From a checkpoint of a small multi-label image tagger: 64-pixel images.
Rows from block 4 of a small multi-label image tagger, named by matrix and row number. Rows with one number belong to one channel. Each number is 500 + 50 x the weight over its row's rms, rounded and kept within 0 to 999. All counts start at 0. Numbers have three digits each.
Before each channel's rows are labels from the 100 images, of 14848, where the channel reaches its highest value: "top examples" is what is common among them. Only what is clearly more common there than usual is listed. The data: cartoon faces.
# convs0: first 3x3 conv, stride 2 (model.blocks.4.convs.0.weight, 192x96x3x3, each kernel summed), inputs 0-47
# convs1: second 3x3 conv (model.blocks.4.convs.1.weight, 192x192x3x3, transposed, each kernel summed), outputs 0-38

top examples: green hair
convs0.75:517516523454446473654455504507515492483508488428477493557635517520532523504385503474562434521517543420449633487494543506469575574517533502476489
convs1.75:470529536532525464479452490492519552487390472511482443456496523487515492521475484491454531492470473666541678412539465

top examples: angry
convs0.12:469448514444470447497552537495487470511453438564503619484396529546445529385473529415504535493487507460498540541420602473463515537575402343544461
convs1.12:450506456494497430501614605488525638483452488528461576542583559551470422550489504516574544487501434498542427462507579

top examples: white hair
convs0.166:511395520547488503464480458556456531495529438412530450545484616452552565517501504555551482472585458500440469606433564479581534444406588470495561
convs1.166:477506520520526581435503476574466495483490548496508593518567535514394428454511417478597432497448531568548444497480522

top examples: cap
convs0.58:568560473491454529507527560548540443532377456422496468555444445430395442490578514427521467467520477526365526445569492582502522499549460522483518
convs1.58:488535514526462486589530340572424546534460409509501467634512479418483442522564555463469427505539516479494455507524511

top examples: angry
convs0.150:540483490485487550529492520541495455477585437403516492460492505453468463464463468500468461508493495472506547532431529396404496468477440484502414
convs1.150:442489491542482477480445511518501420551446437415567499406554543513431549412480499469545553512504501491416464493564512

top examples: looking right; freckles; surprised
convs0.169:491485493491646538460463483554472444540477480570518473431518472473531507543498554538464532506496568542501481531650502452418519503594534442570499
convs1.169:497424485521454468486472554475500427482463431524483521475451484481494354450436427484496434525534464469515534499555455

top examples: curly hair; grey hair; pink hair
convs0.84:504543480466483442529489510554560467518579494365588534520432496475459525472471491470464512528531493445499530439465571600501450526589403389512408
convs1.84:413568481555538440561516571509515444557519498493478509593542479455706488558412404495528505549392434446605449524539418

top examples: beard; surprised; laughing
convs0.125:467555493482459476518522466587491565560517562444484416478515542498454541418499531477501377444470475474492527532463524530479473511528565422443573
convs1.125:541430552472551571532452519679503387460449443569537588509482448486557418507526445547484403556497536503470474459490489

top examples: grey hair
convs0.128:399452487468441510492498493568545521526485494375487494467364527536503502548564518505571472550471463439446580450507620529449573510521521501594390
convs1.128:503542524484463512548534454479463477621475417512503449588535546491647532464427500477531486478589500522487497504493538

top examples: moustache; surprised
convs0.103:439428446540395479477493498490538531510456451471455515438497611489415467507476592480463600476490496529472467468452526443450459497495516423511534
convs1.103:385540531506482480472407544334533469501547539535493510491546576543528516387529546537406413497490494538496542611463541

top examples: sad
convs0.43:508442531521477460464523454439511543495495466523508471518502548525478510472475496528549427529550500549480528523465489464498517541532509530570475
convs1.43:460446514555485439461498335421470463481534493495468390478335503503438573461508553450467548509455460475509473598551570

top examples: curly hair; orange hair
convs0.51:481631425490464537495484421486621483544383462524489517534580561495588437499513443559457590544483539470493501406500503468484490423574486520514443
convs1.51:585391489467511432549458466452516539545454440511536405385511489615453492401436479507452513488533510566468569458522439

top examples: grey hair
convs0.151:565562499538563524570428526582569544479528620403451572388562530525568550431525494521464429470456542482458544555481558517466503511496557492444495
convs1.151:513430480468501399509449487550511430482553421489469439477578459531670446520534559595560467515473470479522534474422478

top examples: yellow hair; curly hair
convs0.18:440501511468458607485416460576487545528492484538653489620528451425527468485601487474465495516452505436438563558429376474409563511521507450400563
convs1.18:529488509522559507517487481470534508392484466480513445467458485528415440494456464420463536327421501554484616481457458

top examples: looking left; long hair; surprised
convs0.110:573572459391516508484573577517491463479499508509525514461496438562441505442477576504426448502422459443568497456425527519448468495426408554442416
convs1.110:446437405499448478500492450498423563472513507463508484535470479479517450420428484425530429562425463483465511562595490

top examples: angry; purple face
convs0.132:533516506503470509483512570479488431479522559534317546474474487593550547597490494517551519485475538512476494519447465542528533531523523495457502
convs1.132:558481447513488642430555505394459533492494480431506521530534415401463455535505498546554481454522462497432490477476400

top examples: sleepy; beard; winking
convs0.174:500474568604458518497429408511531485336530486577536541515470562480490504527583535514564496500455516505494493479494484492545493497457489538509542
convs1.174:400489539437463487481510465466461510503545517514448521529518441514419582604558451485445506522469616510362479492505518

top examples: spiky hair; orange hair
convs0.46:512593437567489522524518482496572492530523490467490284491480561456542542497503478467474485471512529517436481481528517622565469447441461472477493
convs1.46:481592501442446527535524463512507492483443468568509473521500517475466530492500410535469498508556522408512517489520422

top examples: long hair; pointed ears
convs0.97:437445480514539484447504436495546466396577422461500642580438503534506474495443551514564621432478404496591481502513521528502479462451551431432548
convs1.97:481559517506563466498576500515513585582610593623445425548496465527464464542316535506455553470532536514423445414530539

top examples: neutral; moustache; purple face
convs0.33:478453529603477485510529474511460515475499498560574449490460533505553525480513451499452508507572531544533473520464480491618467586460382500486459
convs1.33:517524494470466485429475471583496490430489464460520465468631519540494577473487476567518471564452450489399499512487586

top examples: pointed ears; long hair
convs0.3:423681469534456492476427409531511501592511446534451452518497450491662478550500398513527435534520541436475535440534464475534546496544539469491505
convs1.3:632525502533525509589519559414492377497423498507459452470452432565448466549572489501565444515487432508488482469458525

top examples: long hair
convs0.14:413567508416503490537531494492461518345503486495520484501511524485462484570435458631505466517562485514483483475460561506544477480620488421485502
convs1.14:557443488469518577512568525459547507563505617587506501453483505508486520549503463461605526475488473483454524555531540

top examples: white hair; long hair
convs0.23:444496494450417458402450504527502580475533485502443436547491534403495539411495581391496610525487449434513479470432490514551493497411527583565534
convs1.23:451587508598485520568525541389548495521525557535388423547552458453474550482476486557515529473497412484482516396555472

top examples: earrings; looking right
convs0.178:520389537519489440553456474485548463454496499455512465469469454488551461484536482560474565519505571412584475488541558523531518470480593491434454
convs1.178:509466591486464492460395495466502482431449562485514489445474446505483438474491387541550561516524486517466532389458500

top examples: smiling
convs0.184:465508503385485492550579568543552594430506476507464481485522469644507472463547469537495545479444466521441523555484476474527434435538579504526526
convs1.184:477463439595482430485518384472510527510637525531533438489447460523467543497543499528545428620608503397427452433502550

top examples: pink hair; pointed ears
convs0.64:473453499547526491533542414513473469428482471495530655507502461484536514474478469386500555610535504461496363444476543495561474580533465492502557
convs1.64:498500499481573554537578524460524497500453563501486511458553484466567438486484557507541495442497475502491488498515472

top examples: smiling; orange face; winking
convs0.133:515586554501489470462517520429513483531525526480521440464549460612476567373516504430453377476462532523468453481533480464525376488469585457463472
convs1.133:452500480479453516470434432486505447476587386405474451451455441495493542511502536627531436544543519340437503494495434

top examples: angry; pink face
convs0.131:399494537477455590479494573494484519546413516511519474524476392539522496558516584573561489598441433508384565504521441517481447567550525489544451
convs1.131:468556471567533507598564495534494495526491458624480500496434583532496503503487484497454489565542490566461552443525544

top examples: sad
convs0.122:493540529416537392506501434422454506545504488541433486494568554473391568528445534523480465515548511462455408494521503470497495434486592419506491
convs1.122:502511469506450495460534415513516636369505502477485418494398403453474475507486473489474497573564450501459534488513527

top examples: orange hair; long hair; a mohawk
convs0.187:509459396508394527538508592518450506466529442507581507508540463588504535572535484482462490483493508546486420429459508420519559494472414515479495
convs1.187:487442568425516511488377516532491507415564515491524527534405521543419528512512478440480601478484439520542557490579555

top examples: beard; blue face; orange face
convs0.57:477491553492466538490532507474494505540528499525518533527571455515503529436502479517494527632520454568510478394506527525497542506472515484526457
convs1.57:511501474525478496466481485493412476505529511517457504500515541502505439475467495587502521594502482428524448531517486

top examples: earrings
convs0.32:443533481510509507511554550417546460473631542401524440562458423563491532486497443432543545491485533502510509401447448464467515453492452444507502
convs1.32:519518501493514500567483491471453527554486492390447501435476475436500484445476478474513543492539539496504440472505507

top examples: spiky hair; yellow hair; orange hair
convs0.149:505538478574481476358475508478503506474530461486464540451593552494533429465598526459545482522464518477474575530460331496519506423484546459447550
convs1.149:466465483526505427475473491540581418345493509437500545476482519540385498446495504480498506485562538519515521448486513

top examples: purple face; beard
convs0.152:491519522498501536509521512486436506509489502468463501488520482550486518533506491497508486204488538473500519561508468485511512476507511423494542
convs1.152:518506530486455491504532507496500451479534530508503490523494491485494491500532540519502502553500492488499526564536482

top examples: cap; crown
convs0.141:453396548495461500553431460439479447607458481456484470605435454463472508449540427493477549545484487426507439518555488461483531445427431555495552
convs1.141:462483471516446464529518403458516489498445456474432487533430480542456469480471494408441620462578512505482533494458440

top examples: laughing; moustache
convs0.95:508440560571479502453490512502489480698456495527542473469481480555498488582479497407527511514526442491530493470445502509417491462487370464435555
convs1.95:448531497505520535466437471569401559394477462556510517441511517467442571488533464560462565601413401427652513501485464

top examples: looking right; sleepy; earrings
convs0.182:506407563576550514468516496550548539424483471481569547483474491507559479455450573470490465498521489488615500510510463513515489497491552477442464
convs1.182:466542478527415510489523488497508462475542474540570429486541493474486332496517465415531540467483398446402443507466456

top examples: freckles; angry
convs0.164:591515486526426544567483644374487505480454472490175489504500526522512528541545525520482465512582549523541467466518454512516484504594489474475518
convs1.164:491475501511517512411451483624442504512497498509515522545513554471450468520489475488505482571516448525501508596432449

top examples: beard; grey face; glasses
convs0.28:428563594529466453519492532546538464486585509469553512548492578530558570488527437446514407354577584500470534530459558476489409447454450379499580
convs1.28:550486560527513490516474505578526414488600554501501487524506492488488523540567543510526459562422483229521475554583499

top examples: red hair; short hair; cap
convs0.121:514447417459478548542530470484576472433535628541492562543541500453581551447392462570545492506589573465473400445533587502525464537537445469493567
convs1.121:568473522495492530448501544413506421491579449481504492530548441486513470498525558636530423491549512542469533490460486

top examples: looking left; neutral; grey face; expression: angry
convs0.69:532436564431464660511602503466483439488548510422414594517451485411454486542482554512486508516477599457487494511427481470446491501520501428527440
convs1.69:504409486401574569499494494600522538532487387430491561489538498444501380488422557504499430407520469598635489546553444

top examples: pointed ears; spiky hair; crown
convs0.171:502592521517512537473557495489479502626528477480507470596469509436507583503515439557455622495505548494425464541503499593444525559527485453526442
convs1.171:513505494488492525410444539485501415494502439489463480485448499501540476464437422482478455516429469563516476577605517

top examples: looking right; pointed ears
convs0.104:514515572376494491542499517521488486385457547503488488490482470493505487499498543551433528460455549460504479450549491550422523459455609484562544
convs1.104:510597461494478423523497485474533554497526487513486529493376514453458471487547578504499460539565467548439482524527516

top examples: laughing
convs0.79:544495473475475458534501492515495477616476341445482562516474582551465507559457524418524472496497492523508485425545512578407488561500444595445520
convs1.79:410573484565462586472535535538482484489521535465460525432495525511496544466546385535400521488509425523647507423510333

top examples: pink hair; teal hair; a mohawk
convs0.67:514492556515554454519567496575490506417505511376574526441604518468509449496462479483491512506491522490447389475450539487472477590534482544454516
convs1.67:431511500477581508514501600464507468519422530484504458480449479496658471491527497569533526541478455414528583494521483

top examples: freckles; beard
convs0.10:536497445506574305552499533505485502450538484496601461474452500451583662452466377517457500511547460476456535532605483477501465486569477485481468
convs1.10:434361459438430523441474464446504467488491459452465589489525497454501484531558487483505505515454441499451492459528432

top examples: looking right
convs0.175:486530548401437491509435453480512644624423442472454492483545491490501500516428421477571488483450438467523510460507607500508456444497495492523589
convs1.175:565524523445430458437453482487535456520502352538490447466505581444448438461526502533511552551445424580594529405538457

top examples: pink face; pointed ears; winking
convs0.13:450522464538523527436478648462464462479497462576600455480435467536496505512487531587444479522488520509560465518471473631480475554459510549378465
convs1.13:479537450521507433483373537575502575393512542380554484468396534475523495528491423525426583530531470494467442567455522

top examples: looking left; freckles; pointed hat
convs0.77:574519514511559487479437442471525466405518494425520545497493477429537574554515476580577506514532568513585480419483492482543497435532538483565532
convs1.77:529547523560511556460535475452529522490469559480482510440474396502498591504448557428531437478530428484459439532491408

top examples: laughing; freckles
convs0.119:569466446672542447476465437462432511586431502465509494498520433442525469592489431465556497468645467464532462507491453529557510509539450465544516
convs1.119:504438457507474569446507456533450445492462405527526457447503429435407554412514452491449448433525411449523437466479426

top examples: blue face; beard
convs0.162:496521612549491509552473499508464478459504507484485501463472498510513496387496496435514505572495477564485523385493534524480751422481511518490520
convs1.162:483498467501545469468494519502456516529254540495495468507489501511445510446525449456514509571442511306558386428480517

top examples: purple face; glasses; angry
convs0.42:465524622524486473532565500465522408459490530544481481488512538555430526551469469479527458573460604523468476562513541484514262412494516464566457
convs1.42:529470575458509488499478540593541502498551531435512495514522548512518517466491492595528446528516447234553525555505474

top examples: earrings
convs0.89:459479455457563481547500524496448515505535473500431369538499486514586535431606444491496610528513480526510554507469388418472518504473475552569502
convs1.89:560448560541509513481475444460492419498552598505481491509388434564493486525434505493483533465483455510437567492477537

top examples: moustache; winking
convs0.25:530604437476469473435504544422442503496489444502494453487505560431460531416539439435571455470482583469464505503491505412473481433455391495499521
convs1.25:488412513564376489490446494244545457542455422410465523485464490519461533454524467524527515462467503481454557479532532

top examples: laughing
convs0.185:614579470503546528544501445483446466499481433577536571459516491473501515452514492505530610493458607405403477467594412479433554497456544486481485
convs1.185:493571469576526456477597472526532445476451497443511443430446425517481552444490542467408506467457493474535581509513402

top examples: pointed ears
convs0.31:496651531504486408477493432506547501603557502501525450568480540517632499461504397490470521512528613511516472477462473551500465522529624455524475
convs1.31:445519513580504496479508511464445346505435468394452475517445515541431507490504491521442494500470461535609473484548462

top examples: pointed ears
convs0.163:470546433467475483550499483475422465429477461516468537493510403528448602524484443502532498498521552522459473458442503544457502469525531530480501
convs1.163:540541486481504453526619487479489452411565556446521577436509501522505450465468532525418473504538455473454531474559496

top examples: grey hair; a mohawk
convs0.126:528449498570485495481468494577561515515437503232497588423499513527525552482594493531380535483556535479498490525488516454502476526512460484571452
convs1.126:496420488504452390455456549543492531327489484523497510492504488549658534482469524570540447522374468459483386464459475

top examples: black hair; a mohawk
convs0.88:510527495499495472424519497548661505461543507535485453521535458466498510469366501492437534434562513512511595515475557465503473485518531463457450
convs1.88:489474486541526350541479592540533469525483511509516469504507524539540512502395566457497482519474541498533564458484518

top examples: yellow hair; cap
convs0.124:509564461415358520457482566567588487455477531567569486520337497462510542508534537527620531452546501485434645485509473483435485439489477473516437
convs1.124:529490489509567484517473484491493424658528477451507517534519553519278498534505465445496491503461547528485360531481530

top examples: winking; moustache; smiling
convs0.71:477548537458505461516551552477503419361565518453531459482475562562480520456613581441548500501396522467527511491502474524705490535470467484421562
convs1.71:402534461496544474455550484549466602464551542523498521566411410459429457517526456447437465529523590513282485512480486

top examples: brown hair; a mohawk
convs0.91:512516467510468480598498497604506480495550496540537516518483464464582553541698547516294464482518506519508521484485535494463509425484477486516637
convs1.91:447485528572415467519470458456508472307464476490506543513553527504572522483443484411526516492440532544513424546424483

top examples: neutral; moustache
convs0.106:557508475489427579464431637578562414448499493440605523556474493506536506534522621490529486505410564498540536547443556494552547557599429461436430
convs1.106:465553488576561459532446477525485462598502503460415559555533465446572519480499393415473535499525482519462552594529533

top examples: brown hair
convs0.44:479493449557459461589564495423562483460558580497370653532384530453571544499490514462498462478433472425508497475448533446580448507409490405505561
convs1.44:452583428534490506448539525495489590655512489548443494525590492491454408486546514514554416414426514494488420466545501

top examples: grey face; neutral
convs0.146:509520548489476424511507536496491562595551464465469445538413551492465444463522449578565483442448564405513519535496426515421494515457451518532460
convs1.146:501564470477420497425420471500448480498503473418451492452470479466356481492461506494542457475528529530621496473486474

top examples: angry; green face
convs0.78:443442464448472434468538499495518467522444523456503482530463462502483419475545493613542539524511577504512488486449513438480480507583495365412476
convs1.78:490460559624476548463462539467508472508457529546482545567543538517520452526441454447546417507505484511560531566504510

top examples: pointed ears; long hair
convs0.81:545600505447515527499499396497544504575467467552426537499561483481535459463521398500406572535482484391450539449458513366517523475585533461552506
convs1.81:519441464487525497430442479495412405480479417618440529423520487522493484423463494489491556440460488581516472485469477

top examples: neutral; earrings; purple face
convs0.55:512533550461569469506577485518473530583510431456460518462510473539480469527526519507443593484504558482438474497437455570544500514435408440380501
convs1.55:489529485515518545443511506586455424449516496427489537425641513492486395451533522496511571581476483542491436517505488

top examples: orange hair; a mohawk
convs0.143:516485488558472424458545532622513497473457548469533527412597491467549541512576494508459483528451473446483429528561497499449515553562489448510431
convs1.143:449505469457481368526568551459516491391459516504471487521483489554557491516413534368431496516650455450491626427466454

top examples: smiling; laughing
convs0.80:429535545526477541525463460446573491517507482432469465530573580523469626572501523532457446489522477462493508498543484466462536429454559434545553
convs1.80:516517507475528487540546530498484493523511513483500455525416499517569553476481519459434507470581557560628583596495467

top examples: purple hair; a mohawk
convs0.29:546470498495454424488535503543672474497448496511472511588479523473480491433514480482633491453535535521490571442447541543503510510471485479524297
convs1.29:513520523561579444505539398565504412656538450466552533408542454454542560482466485401436535510448514557490547495483467

top examples: grey face; pink hair; beard
convs0.76:484387541484438474455398521559499518350457481483502619570460545474498498463474409494483478515460470530433573517487485527493538444488477488487520
convs1.76:492471469505528465503525488522526511526384485525485476489536483466525408516494481544449559399443524426490477472494478

top examples: brown hair; laughing; a mohawk
convs0.116:480531538536475412502457382507447447585465574541538547454499394508510481477514444491458454478501452504479419413569564454528443461515608480437455
convs1.116:577420553466545488468484419530554544515550465569502477429503492501424557483553528483481567452519547551598508487436436

top examples: black hair; curly hair
convs0.6:465453495461453464506524468506576512462512471559520577538448551478462544510442494470455504528555442408466448383553608545462487457470575420414566
convs1.6:455563486561557465479538525582464533422474436558418494553501464598416448501529516428514507483435493491507526456524392

top examples: pink face; looking right
convs0.113:439482632505534559559490476565471510515471491426468479486419489476510477487523537642488512665553487476547516539509494411492488562489531417477462
convs1.113:483444537511565422462447557457481471477449508475529450455430519519538466436535472439486531465515468566474486511445438

top examples: long hair; purple hair
convs0.115:525434505510545496440457553506506465531513504524498520553466418549456446441547552485502605521514438516688524472517481522530538501469521455415517
convs1.115:506375439477553548437544524482441535438572513534503440490506441545501538525421544423473452472511466514564609464500420

top examples: freckles
convs0.15:504479476550489542557412574488521500452559402476581513430489526474401459514456527426485536499503475492486452567626463410501480558463389475467490
convs1.15:465506508459556544565435581611540387582486517491546481529548506469490439518446481512443494528485482484530569468478423

top examples: winking
convs0.160:508501528499523505489461466505527438215475495436511557525504569506482508505502481533501500500502449458494437490503472582711501485460463525513495
convs1.160:492507477461477455496524503510582516461468448560518489464475415480522476503520417518491505591515470509166487453482515

top examples: earrings; long hair
convs0.49:471515512499524479490515509472527469468518496501504508473486536493556456463551526494498538507521456484528519499579464443460526517520502483464570
convs1.49:458500554498478486501417457436485504538521569472469507507506516519479470493478565496533483494617586521505436474487516

top examples: teal face; sad; beard
convs0.102:476497505497503455494448509520479571338406473414491495506553453494456489525515519494475541558538448537452468531513400486585589528478510527534460
convs1.102:483598430489528514383484451585473465460487516489464495484394395506461590528563500492509442506498459512364486479467587

top examples: beard; laughing
convs0.40:527526433503543456548475555511559571481553541535632536458496370481489456522538510525508525517480470450451464467504489475480538513443554521506516
convs1.40:458498527514565514536566494777476480450501499484528511394499456512484557469471500486499432605516509483458493444507477

top examples: looking right; beard; neutral
convs0.74:516513466629385557585510504594533545509517513469592484456522553451482446467539522565511406505553539513599502460537455637531453521535471466608529
convs1.74:562567588460495467558424519559418539448534453518502502576456523483578440393515485445422463550617522476567508597448517

top examples: sad
convs0.181:496453530535440473485417445380553550549456557566524449433522443503446503577511449552492408526485487586518437454575441488420548476532500436465457
convs1.181:484432445556526531527523437502461480429505431532528504590448411377510544452501431516480520560538450438518454556543487

top examples: teal face; pink hair; white hair
convs0.90:477491422486450496501505491498513532453446624448483486451410573474520528544438475553572476550535512429447467601546550471468668612497523461471506
convs1.90:513510458469451528522555480472444518613343509463453539535559531425498473541481469451503497431522536712527468564455571

top examples: green hair; long hair
convs0.111:559518509503464514507488633541569531447571562534477510555512469474501514500526594444490529535449489443536580535598540475451504528448680494498472
convs1.111:438558470535531505529482447554529518515453468440508456490494456433519509451441552487366541436564601590468563437512500

top examples: curly hair; brown hair; pointed hat
convs0.16:502607437444451537503472534561469511458601367457436547540398423540540523502526486419553481485499457496448522456474586442523483460623402494530439
convs1.16:481547546498548574600516450450491569511451587535477527558524477484510541561552520509488619552491535486421447475524468

top examples: looking right; orange face
convs0.167:467448518544484516506512476503525609577378436443547540462519406504482447464495521516493465455521485388432491451394555541433490441476411454515559
convs1.167:560593500504438500484564487553525595515500365582440502513426530483532514466565485519471601528503475532551517438471493

top examples: freckles; long hair
convs0.19:511499509412477451485419573497478501398512449506477490509489499504437545606499586434487520515533523462567465542552527396468485434463538609557526
convs1.19:492460415505548506491486506483429601444460418398517471517485457502480440476521503463473496415442434553466457454497425

top examples: long hair; teal hair
convs0.38:475408448511455494415516494536562483465512456495499528612509499526570506531535440501510601519525414447557514464456489505470522447485467414470552
convs1.38:473530469508463530489482475508546612512630488574402466536501446536431565566431451480512616517521561491458499481482457

top examples: curly hair; cap
convs0.140:470494532467535511495512447517423509451567449469536538594564592509494455457561403532484559508526495514433605441431463523502478511515493494454562
convs1.140:444454485592524527473475500523478599473420465542508470541573520534459456552468410551508556512394577518507509436474502

top examples: grey face; beard
convs0.186:366463590511483559480514474551541484517484407464530424564416460495652487463447456605508511568500479451488486530468510529480550413455512488461450
convs1.186:415497542517461541488411502485509519506461605540461419513493505452473482495423452512453525459501465495501570497490513

top examples: looking right; sleepy; purple face
convs0.52:468461517477456577579445532481482493540435511464521488518472502435465442495556500498467458495438491473574493507452470528513510469440452525457455
convs1.52:459397505485471485496441449520455543403374460475483453511541541535493389536400466459525505457576440535531399473517488

top examples: pink face; beard
convs0.36:515488526448477510515497465431446476509537495452471581550514445570479532523515472565494494796497388501509551494511413538504354584480525456489491
convs1.36:469492499457501450504535524490485512494421543494473504486471524538462499480519496514503528447502482490510453447399528

top examples: red hair; a mohawk; pink hair
convs0.54:481524499436497468528563524510603506457528565475520491586526523487549473482481504481619476515655501482492444493486718503499542579486503487478512
convs1.54:463493539549518515482521516510530488611586526467548483478542547467600497520519494512497540506358539539526526496472469

top examples: red hair; pink hair
convs0.9:457468503465514474399520468466450591525404528447492549485436433397511530557405512489488446485600579455472455428437607543427512520550521500564551
convs1.9:513482550554510540539435501483525431601467604550483512537479503516561563456470485576496529447553415410494569552470548

top examples: grey face; beard
convs0.154:513484579555497492493451498441456458466493488494441505516462471554489496479478495479453508414538556543510512461488471481525540352504521486470542
convs1.154:517464505491523465513520554469504539484404548497469465464469474477542492503483513468491510493526534336487498503509554

top examples: black hair; blue hair
convs0.68:517555494485455495481467506451597488484583508535536471545518515477506477501301558475466497494570543461508487505500464528545429538566460481425673
convs1.68:492502481585543530513525557542516585351576474503437497475497488554470497517463480578505517509411515437539565488545520

top examples: freckles; looking right; surprised
convs0.157:521528504494505441540468420528498554525506491461505531527553433468476651538461466594545502501531524417467492480480533603466504415533545461506519
convs1.157:563517560469495537540525466533529395531446518541499454463460485524455443531513476435495510475514410576442546555532506